python train.py --model="self-supervised image encoder" --dataset="procedural textures in two colours, tilted and lit" --train_examples=195000 --image_size=32 --crop_scale_min=0.4 --horizontal_flip=true --color_jitter=0.4 --method="vicreg" --arch="swin" --norm="layernorm" --norm_position="post" --activation="geglu" --mlp_ratio=2.67 --head_dim=64 --fused_qkv=true --bias="none" --qk_norm=false --parallel_block=false --inner_norm=false --moe="expert_choice" --drop_path=0.1 --num_experts=32 --moe_every=2 --expert_mlp_ratio=0.5 --experts_per_token=1 --shared_expert=false --patch_size=[2, 2] --depths=[3, 6, 3] --widths=[64, 128, 256] --projector_hidden=512 --projector_out=1024 --projector_hidden_layers=2 --residual_init="scaled_by_depth" --optimizer="muon" --muon_scale="match_rms_adamw" --lr=0.0022 --momentum=0.95 --nesterov=true --orthogonalizer="newton_schulz_5" --adamw_lr_other_params=0.00081 --grad_clip=3.0 --ema_decay=0.99 --steps=9300 --batch_size=512 --epochs=24.4 --lr_schedule="wsd" --decay_fraction=0.4 --final_lr_fraction=0.05 --warmup_steps=180 --weight_decay=0.2 --adamw_weight_decay_other_params=0.01
Rows from block 7 of a small self-supervised image encoder, named by matrix and row number. Rows with one number within an expert belong to one neuron, the router's apart. Each number is 128 + 24 x the weight over its row's rms, rounded and kept within 0 to 255. All counts start at 0. Numbers have three digits each.
After each expert's rows are labels from the 100 images, of 14848, where the router gives the expert most weight on average: "responds to" is what is common among them. Only what is clearly more common there than usual is listed. The data: procedural textures in two colours, tilted and lit.
# router: router (model.blocks.7.mlp.router.weight, 32x128, trained with AdamW), inputs 0-127
# gate: expert gate (model.blocks.7.mlp.gate, 32x64x128), inputs 0-127
# up: expert up (model.blocks.7.mlp.up, 32x64x128), inputs 0-127
# down: expert down (model.blocks.7.mlp.down, 32x128x64, transposed), outputs 0-127

# expert 3
router.3:079131147122131179090120096087102116133108114131142115144097132172100134142134114093105160114142126111107118124154155084169119136125090093114171154127144123111134123128156164139111140099159149103145182137153119104143132112112083163103170152130148175135140135139120126113148135138098088102131163156134133124150121114114124101132136142157186149151107103086172133133144131109077152111102
gate.3:127153088130123099093101112132104129111090167105122132155155141111094162135080167154117152129114132131105121096138120114135137129084107154112124161113163106100105138138126081147131143131169125146129143108088150140138088151147145122135112126191103141134163116162097136121093150126160099149133122113154075156129147113101157145139120120138186109115081134154130160162166101126083133153125
up.3:117147109113136127096109111147111112150089119135119139184137144137097148142126169131118157112120099107111089120140112171136098140091102143068101153105145090126117109132123092143139128183139110128142165073109136166114103156133143122131104148162136120134171132179112129152099137123138129130121090118168110154140138102079165125142113097156181113106108150163133153159129118138090144144109
down.3:120129153121152119128120127136103139138160143112158093142143140159151100156140115146115134119131158111153101127103139111120105109154182159121147134147115116158105142128114130144106095181116141138121082107139124144140097163139141121135124092125142093124172128141131078088123121182103149158158103134100110119135162148123144121118133106057109159130172155057088149149084142101097124112101
responds to: black; pattern colour: black; rings; labyrinth

# expert 30
router.30:106102139129138125150129171164154170085149115158083140138135087158099131124151134163113097126072142117142106149112150174149118125117132116132137170154146149123144138152115107131140082172125172101143083107162135158093118126095128122125098176102122157130122155137155098153133122098142157154145120143159135091139098101097123123140156155100148156157122134149157087105138087111147141116130
gate.0:179124131085113138126115119131123135096159133133124144124124146097149126104159090104107176103161147142128164110160144114104148145132143076087144155094162136138160137149153125108141151103138141137131163113103177128141124101105084149132133109148141123093100166124105156139173154137117156130105112106126138105099104121111135085195069106103130110123145120131127111154090135078147119150144
up.0:082156137193174121137103141120124131139097117105121111142120141149107131178117163154141089152092117124126104159097124141117100132129099178150119134133129102101105126107087150146116099151128096127117111118112092161134115141154168131110149106117116144173150096145128117129085127148115100106129120154088135144141149141113151126096166163140107120131105147147121179103192095175104120107115
down.0:105161099114116132147114122103100171111157128140112141113139116123104169119116147114121131085162119141101177191134125142109143113088103121136137164108125171110125156131104114170122106145170112102138129133143126170167186143134130130128134122116124100153114155109109114146158078119115116132126116105119142119140118114185113106120126137107189145126108094112128092083149164167158114109078
responds to: grey; ground colour: grey

# expert 10
router.10:139134168116111115132100116125107094154097109095151135162101154132144160153110161138104124134147089126121115108102140141105084150157171167111147154148137125167109149119127117100113110137157124179110186178100128117108135148131116180117129135167125179151169103102118120149099152156143106118148151101144167155101135134099107105128094124116139152117152110155104160170122105111100125150111
gate.0:106140101123099176145138081161080114111122144114120127123119104152109135098144172140108145141102100091131073119107089134139165165121111123138116128133073137150151146207127110155135144124136113147101108118098125116150112101109122125130147158130107124124143120108190115146136135074140142125102150117142119100101160120154163176139127144133124092166132152178158094125149134143122106133125
up.0:107121116181164045126170095092132146136099146133122145120114124118093137160136118115145121133133145116096121128122139120173137075082120103125133136145129129090110121114116125122171107093076134119120152090167138126144128166152124083107112133181156115115152115109124144148138129156163121136145136126127107162127124154197121137100104139153138136119112077138110124151138129102174110138151
down.0:113159165135155136113085148113130141167089159132149108125144146127118134129107139110128091107169152120104152124125144120112121069112139157171115147123143156156111166096147132173127107145163116144150110122131126114133146157114134098163110165133144170111133145102138120120137076140153108107126131092074090148095124088132146108152135119135150093090155111097110069128169132077149115140113
responds to: black; ground colour: black; cracked; honeycomb

# expert 2
router.2:155114142150162100141149153127147160094154140116174083096147123162113091152143111165134150105100156134146160107098151165119162145101178154125127128173117122156087117156125163107128113144169119130147148124154119078159151101162125131129116089138126088121142160131145139162105141100116145140149106164097144173096136079109118142134156126106136136107159138092127143098114100159133123133128
gate.0:135135167131125131124109128137124128153149107150112136160087106164145145116172084086116115148145145119133169183124139145128128124143152140065166105119145105115139118125106154108165076136150101122145110129134161177131146126104073121126116123117152102103111161082141102116125187094085164144131095159150136127145099128120091131149123132086089140129123129118140155152096152103110122132111
up.0:150170164107097101142098116103135087164141145168108170142111095131112103116137117109105111140148151125152143181116148141143131139106161140117152130111161096135130134145114089157145053146124113135117116127134118159132140094104088147108113112151137134110129120065173147122121176104139144166170103156141104137120111113109108120132116137110070150151093137166127135135131120115132082158135
down.0:081076103080162139173154126123113153150120106139153104139123129154122120118162146119108121109176105105103132143135166116085094092160125103134132163123153135127136159074147130134088129161162134120121142120129101137146166125171119137130149120138117132133149155160094128059122097129117153158121136134122116085113110104128154151143160139104126159110172103109171101156096128092117128129106
responds to: furry

# expert 6
router.6:105153087170130161125091146158138152155102127103144117164144164172135111131169161131077161122130104097116152098091135160126136162155119154099117107114126077155153160113163137110095170122148124097155114103110134146138142143145118114127164154142136143124119089145149159105127136089136130182124117097167132140145142155147138135132145145162159080149135130130141165095113112152158111150117
gate.8:127113136098113132142092119166100109146160145170123090109167103135122136133107130146111131121122153129140122115143075114096120151088069158099139145149155105165092155150143067136113163144099104170126102123117154143121120144118122151152106145137148118152158164117128138137134129128120198176160085100097144117144143129097123133127104134077122132114149143157144126129110100117074150136111
up.8:105134125173142132109143112099140151118132121097144142159092122149106145132124143116149121136140101120137133112130167122144156121168143085171118093124089150078114102108127169153165087091170141096147145120134118100114138104124136103116153129148101147105093085144130146177143117118136079080082161157126106170105108127143117147122135124168151120153092122113108157122149151128180087139133
down.8:114144142152127135156132125139070111130121137178156100122136148135098127141135149161078126113135181154112149153121119154119105093110087098148108115117147121138105158109168088165130122163168088131125131090136125099140112093114097105142152153173119170146107117140156139124148135143122145145135172105101105121123105148141128163128144080109140093107138172137115089119121149118140062131097
responds to: speckled; veined

# expert 26
router.26:163163133118101133113163092147099096106164154083152113114135154163151150155153078150099129132131126165151094135132135110143149116113107110116068133108166121139103108100115127142144101084136148097122123148153081125155106133179119097123138142074138099157151137104117145142097100156115088111120119173085105122129115125111101162139128117120138105139144152099119080150148148113149132105123
gate.0:136143131122149123063137146078128090107090100139122137113131154156106104118175129138098136154156105152157178156120108148115110092089166133106138124096098086149146125126164154126136123158144165145139146144123106107120153128091111138099139127166154091107115160163140097091154128164170169139116095161123112094120144087112105119099136135140124159094154107127115138153102124150128136133108
up.0:129158111134136106175095097125123150150187119132123102084119107105124145175154138098135107114127141089108116116092159130128143152139080113135134151139159106151123130141127095148106132118105112157129100092154154155100098130133128106143131169125111182132155098115144163142086147114066170137157107098131140150148088121104126117144142120136132128162109166153169085112125116126100094130162
down.0:159133102143136116131152116131112138112138135075161101134190120174151123118181105118093080105105111153118103104113145173125093131151085137115145104142136150149136151134132133162100133107124165123145077130132124148133124117157116144107131134114114139084142083153099127131132133141116123112148120093138181143090157149096124149138156105111121106189137107121176173082117115124157126118108
responds to: cracked; bubbly; ground colour: white

# expert 4
router.4:162109115128120134087096149096175133121131100169158091079106124150153103145153127105147129138109102105156128154108134148155133149107084130154101155144136116113089120151129100131151164096121109092133177104120105109115137109158161137101119167136101173089154126125118122138117133128111119104101117145089125103157159101105090121105165094129144094118136156084108106097095097134136155159138
gate.0:146088125115151135087162151155136130156091147117130109098155144118130087170126100111148133085123171102131116102144142123155130128136133102103095204149175139124113114102163110129121114084117102130141124133135110135103126115137098112086125133121120163126125091105104129109158105172128200135128139155131150137134157122125083158158133150113157123119124114120119159151091123124073142174120
up.0:137103124107138135081160135144129137167088150108099119106149150138089100164118092123140126077127159075123091130111144132158131126125123092112107186155168137137107129105145097125152123098102109115139114116142141148106117118119074110089122155143120170159127079114131161110141096185157183125148130157140123140123142125121107150154127131116178117114143119128115174151115145135107153152111
down.0:128100140158120171131147096105120126137120128143155117123119141156080204170122125113100155147176131130134123099091171135126102106155095129157168128155129112110136129113114155121099098139095111137139081112159114106131128099183139136118104121128130130124114115114155155098133151132091172101161122137121087137102118144118117130159130114149141132146110107164118127170103120062158097095160
responds to: rays

# expert 14
router.14:134146106092109096127109128139127132101110131114162110129115144143142112151137115140137120125110156086114137138104078128109096130137151160136133156150086178181144150128149100096084127169110147191097143119178139114116129171093128104119088103137103158129150137089118102124140124160148107099125120135101170152121164170154166120145160158149104142128145120145149125119156096159110096106106
gate.8:136120114156120143100127124165150114080172125129080135184163111121133106135129135154131158149110136131128155138140118109131158086129148134117125150113130175097137142132132110111160123136130133129154159122096138116073131115101120115132112150135120131104098074102077097153105107168184161114133139127153172126148080108141170136151152132112172075135131130101117108097168093110126097122125
up.8:139110096119107111111152153133136107088161122149080139196173117133140088132148136132126136131102149146140161136158147113148159102095135135158107132096116143130107145112143119113146131162155147123150156114094133105081152112126098120115103129139120139154085089102050126160116126206164135111125125128143179134118110115128173105141120123147158102130131124106124129114126083099115148128119
down.8:125126117110157131123159158137181115123135088120126163115181175139148114123165090153112103166122122124132127101117127143144124116108135154145120127132113104126144089142147101161085084160109173153109136142128112099137133093111122115120146145149098168155133138113095174097139112132119108104102121147140100139160127123179140127139077112153144123102138174087123110077088098128140091145163
responds to: coarse scale; striped; checkered

# expert 25
router.25:124150117156136173079122136125117099133160119078086099148162128114115129121085158089085151080153113127123130097120148103112107101119145125135162109118136147112102087129141106137115131105149155085132093159152125102126127116144167107129106106101099096126134133123077158111107115097138115128092188122107103157141151150095143120112161127173130164112105147120151111147102095103120089141121
gate.0:152186096171086089098112155144126123134144141100101162144144110115118127112126148120145114151143116153112137142105095125124158108101097132118131102098115117141141148134093120133163109145109092097135164093108158138128140166082132100159128133138171107120128099128148072133158121097124140146133143134111128136102141113155115164186163142125133109114120134159074148151155120143177063119139
up.0:117189110141110093110100157168117109130143118113126159121179122127115136136082133113162109159122114150132130151126080105123131096087127131108140105116133120131157142153100121116139117128130096094108145092097149130114116154090137129170138151143168096098150096120131077138135137091117127158149140124146142126120167116152101171169133142131140135106123161134072160166175123159146071111130
down.0:142124106121116125081133100188115134142137120153162139153182129161170145137135099111114112134125148107096131128102128129146093113149111167156124117115104139082107127157107153126125112153146094155073127099112138125163115117145125156136143147108151155148112144134136113125142079128100137098130111134131123098144106168110149101187144126162119180117118109134102087119107169110170125063108
responds to: black; pattern colour: black

# expert 20
router.20:157107099125145134114168162133185133130118112109139076118114108125139087134116081098166123150157161125150137173141120125138133116143131112114154133152077173114165144109113162105109113106109173138128080106145093080117133144140155118095136146103102125146135134151121093092170130115142140117116137101112119072144112156166100106133148152123088147139110115126148128149162171167130139118121
gate.3:140152161143089118155117146104112142167126133134178125112166121148128097097127123086093130113189077115144135141123160131151078141150178125160112107118163143111097107125095127119109111129156141109119101152156068173114146103145113153151112119141137134136138106122146145110147149147109154138140118115058146101108164104136100151121147112139100123087125152121097164113111137095128158122146
up.3:144124162163103113106108157084110145158110151116153118142133167152124107142140129102117143127154099139123155136136133105179138144154135127110090141126133148115103112156134129133106128107168148178100117162118060151119085123124106170137060159108128130139125110088137091113134132127090116131133128154118111137100127130145111152090153071177136084117100157117154182115139113145146129107136
down.3:153091138126113167126169109062103108121092157121103162107146138106089109165167139129146122084133121116175122186124145154122115130144132158119121145132130103137124161137123124077091166106135130120150094180121153122104107125106145111095104124148115111140164113131145097097115121091109135145135122167113136120111171121150126142136110162169111144136160105123127150103140172090087151122125
responds to: veined; coarse scale; ground colour: white; pattern colour: black

# expert 19
router.19:142103097131107143113117149141116146106126100179143079169123108142104129126117149166121133102160138124110162135108119174125143104130147156103148108175099133094126116123140119105116117158132097119122144133122116110097149123178144138069137103105111165104141149156125155133102093167130095103121131102168163119130101124134119129187123129170130128093126081166121148099137140090112135115063
gate.0:105132170149134097131125133098159153127106112139107110146117115162107111077105139107113128120159142104161154109119152103129116118136100120126185134096123127146086139112098136163158173097128102183144110160119126134101191153127138127140079114191130109166098161145105089115173121107089143110101128140120149131124087135140102139150161132119133141180115116110135129113115098121137154133111
up.0:151107111128134152107116137155107102137150165110127130124145148137133132157151122149169131155097122141112101125135068156123145172115151125085105152144130153099148110154174102084121089161161125123134160095137116131137096107142145126119168144081117129087148110083173148152085119128154101114158130129112115106135157148109131115114150082134100076103118144135143086147139156162092107116158
down.0:120131139095097079070132134105115142108137125114156141169101119134132096149142131111128102150133143135149104129128109099163186120135140132157165115153136189133103128149103111138152121163140105106141151115126143100144125143150075167100135101115122131116137138096193110136107157126129116122087074101093102138143115154083127143118126130174100171144114126138144147092118118158159164109120
responds to: coarse scale

# expert 29
router.29:164160091122129151106182149073155121085153152154129101170128154148128140164152132125109187090146100102138137108150142152109141156167113103109125113084137113091143136152154108085132102135141114118150125154119086140148126126144133115121126146120156156119154164124141178132090087145130162166144131128145139153106111112126145085139137096132098140105129146129121141105164136122125174147090
gate.0:126096154121132093171098085134110129127125108118110106110142086129177183116110116096118137115101146152124132113133119117078163149109138159123127150098105148150087133156131109096139143133180164146126156092127139125138117110135089137116194183151120118139159151133135139110154068114159136153165133157110144137135128135124151133093135125102124079147151135116145118096096078133106140136132
up.0:127098196113120130154146091141113142136155096111132124112112111151164170101095104070100108095109118162145106160115104117083148174121110153120124132114113139136124124168102127117132140121181140147113171112141138116123156113131102118103178159123091141160168164131128126125122116095143113138150104151121147134140099145136157105083188114101133113160143132107151104094106126136093146137140
down.0:153117095130150125134100095132092120091145130168099160146139116134139107086135106125128094122083146143116123159123177158155155125094120080152099113178138108126121142130151159167114099087086149134127137168095127147144177150139153129118138118136135111125165140144178112111147152112125113156117142131097134149126088105136150090087150140093095165150121114123105124108087135151099153122166
responds to: rays; rings; spiral

# expert 16
router.16:139155142130125110087109108119123130097164130144087140114154135171096157107087117079153183111150135101102141097163136133126117101158133086102141130131153160099137134133111118082154124161123140142129164164100155114124148124128099117100109114130119142145158155121158155134108114100101108114076149127156108151150099121160158107170181152104173113114125148131131105102107162160112145120101
gate.3:165127093123120091116101137159107085171085114150148187156108122101143155145156156142123115102126130129148137115154109110120143094142115104123113113147112115102122129120110117160127094121125079139163132094164121150151106107128124129102127118102125081124155163158097123120156135166118174173155148171127114122168154137142108150040136166113140104104130151122134111104136149122119116139110
up.3:126111129073127100109140137082100131113158115120119118156071100150154107122151151115123110162124145160119141143118075141149056107165117133171155123123103159129118117114135110081143119145148103131097167137131144109128131097091158149105156109191107132158141156113117131103136114097146100160151098096130092115118130128140127156113149114134181122134145123160112156130128151116150140173151
down.3:106112141135102152148085077115100132143151116127126118098129159099167153136137136156155123129104112112125123115163120143143120148087114122156124163107158126123169122122154144122139148121171156148105123099094095119102126125121122121135119149116140107145091155146120161113133213154118105132139165116105112090187162125156143108127145121130111089060096120152108126177139118107168120130096
responds to: black; ground colour: black; pattern colour: black

# expert 5
router.5:119102116124087145103136112144168153121127113147128087144105105116115133138092144131103084095160118128128140111121152109119117105108124119127139101157137096125159124119125146103134147139171125108162145149156149161072109096109160155127128172159142119139164157129097116104104163136108067124093154079129157159133127114102144129144141156126108156127127088152113162170138136067089162134165
gate.0:115103113123127129143128074152108107103113122159128146116126145138150158142153160069069160136101112129134144117093146159132101126105106105090102133153127115131128156146130074096144136166096129148123074091112137167136158098083111147132131150148185174131111094145115132128123130147147153093167115095165110143135124145120152137093124162121131115117133164157122155125120118162125131103171
up.0:139160108127159144138130136148102098101144120152127120119143137161130151133140136088143144127109090101138147125159155177116123112119125109095117130130133090185179132124116116094104139173168099118149118107185106156154144069106134125082126148131116188112128118172105105102139108124161157101143097123141133125113137125093131114133137143116109100097149159173136089075149124142098105121135
down.0:129130134113145145147100118144118124151121086150145090118123152168138129141156153120102061162131128134121103089134144134114097120122158162132142121168144174093096105129110149143140169137134107126150102143151096149162139102136157106127134153119151125108122129156124191144166130088096108153118147131082116160151136123051132098113113119127095109101129116159117140142095095079140151101137
responds to: triangles

# expert 11
router.11:113132120151100135143124130146113147123166105143119157117153103136096140100108148148102145155125157103095133091141137110153129080061089089163108108131130113103128109138141134159134137133120141117148148078100143100129106110124169116117142119127172141094158102155116101146121151096118127125118114074166076137106161170106156169126151167154127151147144141158143099099133088163141142121163
gate.0:114146116126135121066175148095104148147112163137163143154104108087110165150121128107130109068141125120118151133068174128113088083148139094152133139100131106123111107135113154115092115113120104127147157130129144100103129151156138162093140104124122136147143121153074146095097128124129165132151121110126182139124155129093124090134127126134144190125145116153141157127163133131105127156164
up.0:074130157126169154140148127114147141123126138126116168157118106095106156182112167115138132092118082116125113104101151122111074110159093115155113137078136124107140115089083124137110105142170117083142162102157129113115127136103163136126152140158146149154137160152125129134113112149119117156120161108146136168120138105092116129155107098131121173110131117120114144088176088130126127163165
down.0:170098103151112097118127165094129134137117177146115134143110139128073141146061152114133125141093102150117128110095155097128130134135168129134095092145115142143096139096103132138100104117100167153151113114114102151112146155068135125113120115131117118151084126157122133146130133118142123114123138132138163158137124139138079124136144146124129137102148082139084186125171159181133154151168
responds to: woven

# expert 9
router.9:163097128100121141135112166087095119132124086134129111149158107161144105090152095110173164115151143154152142144134090150131140106146130119131087068117130107130155109116137129138137120099131119112137151125093103113130149150156157154110136144108155149142172104086155105150120155110098138162128123145149111153162163110177138155141095151123120108090138148098104112170077156159135169138129
gate.3:117155109128146141109092139167087101132110147129138055106169165127156130110160138141092119124118143137160160177135111111120129125112161155138120130180166152155102114114120142161135127106148130141105094124137128115142111127126140123126116122126108110109115106084151049156157138097156145122147075107121128108187128141138103099102141098176094116115134144119109150132125173143146128113109
up.3:141133166138118175155156118137157164094123137118107149148112098112108111130114136169123133134105101100102092097120162160134153172120101154097149128079101101099167150152112125108122162132110097136180123158100142131114127143115084081133130126145136139141168139141114179123109119175108143131140106102115099132083119117105146173127137159088106116132135154123166146108128093084108149117134
down.3:124085120107157104134183118141133116095121133149116111141100144134136150160130107128176111110137139110099107133168148151128172148118127121169160164142142116114164120130091119158122112137115138142121158144152121155125104129107093134073152115119118151145121148135089166095127154123104143155125168150150139130124109131169128158118077126104167079142123099112151097089090099124059100102132
responds to: coarse scale; white; pattern colour: white; mosaic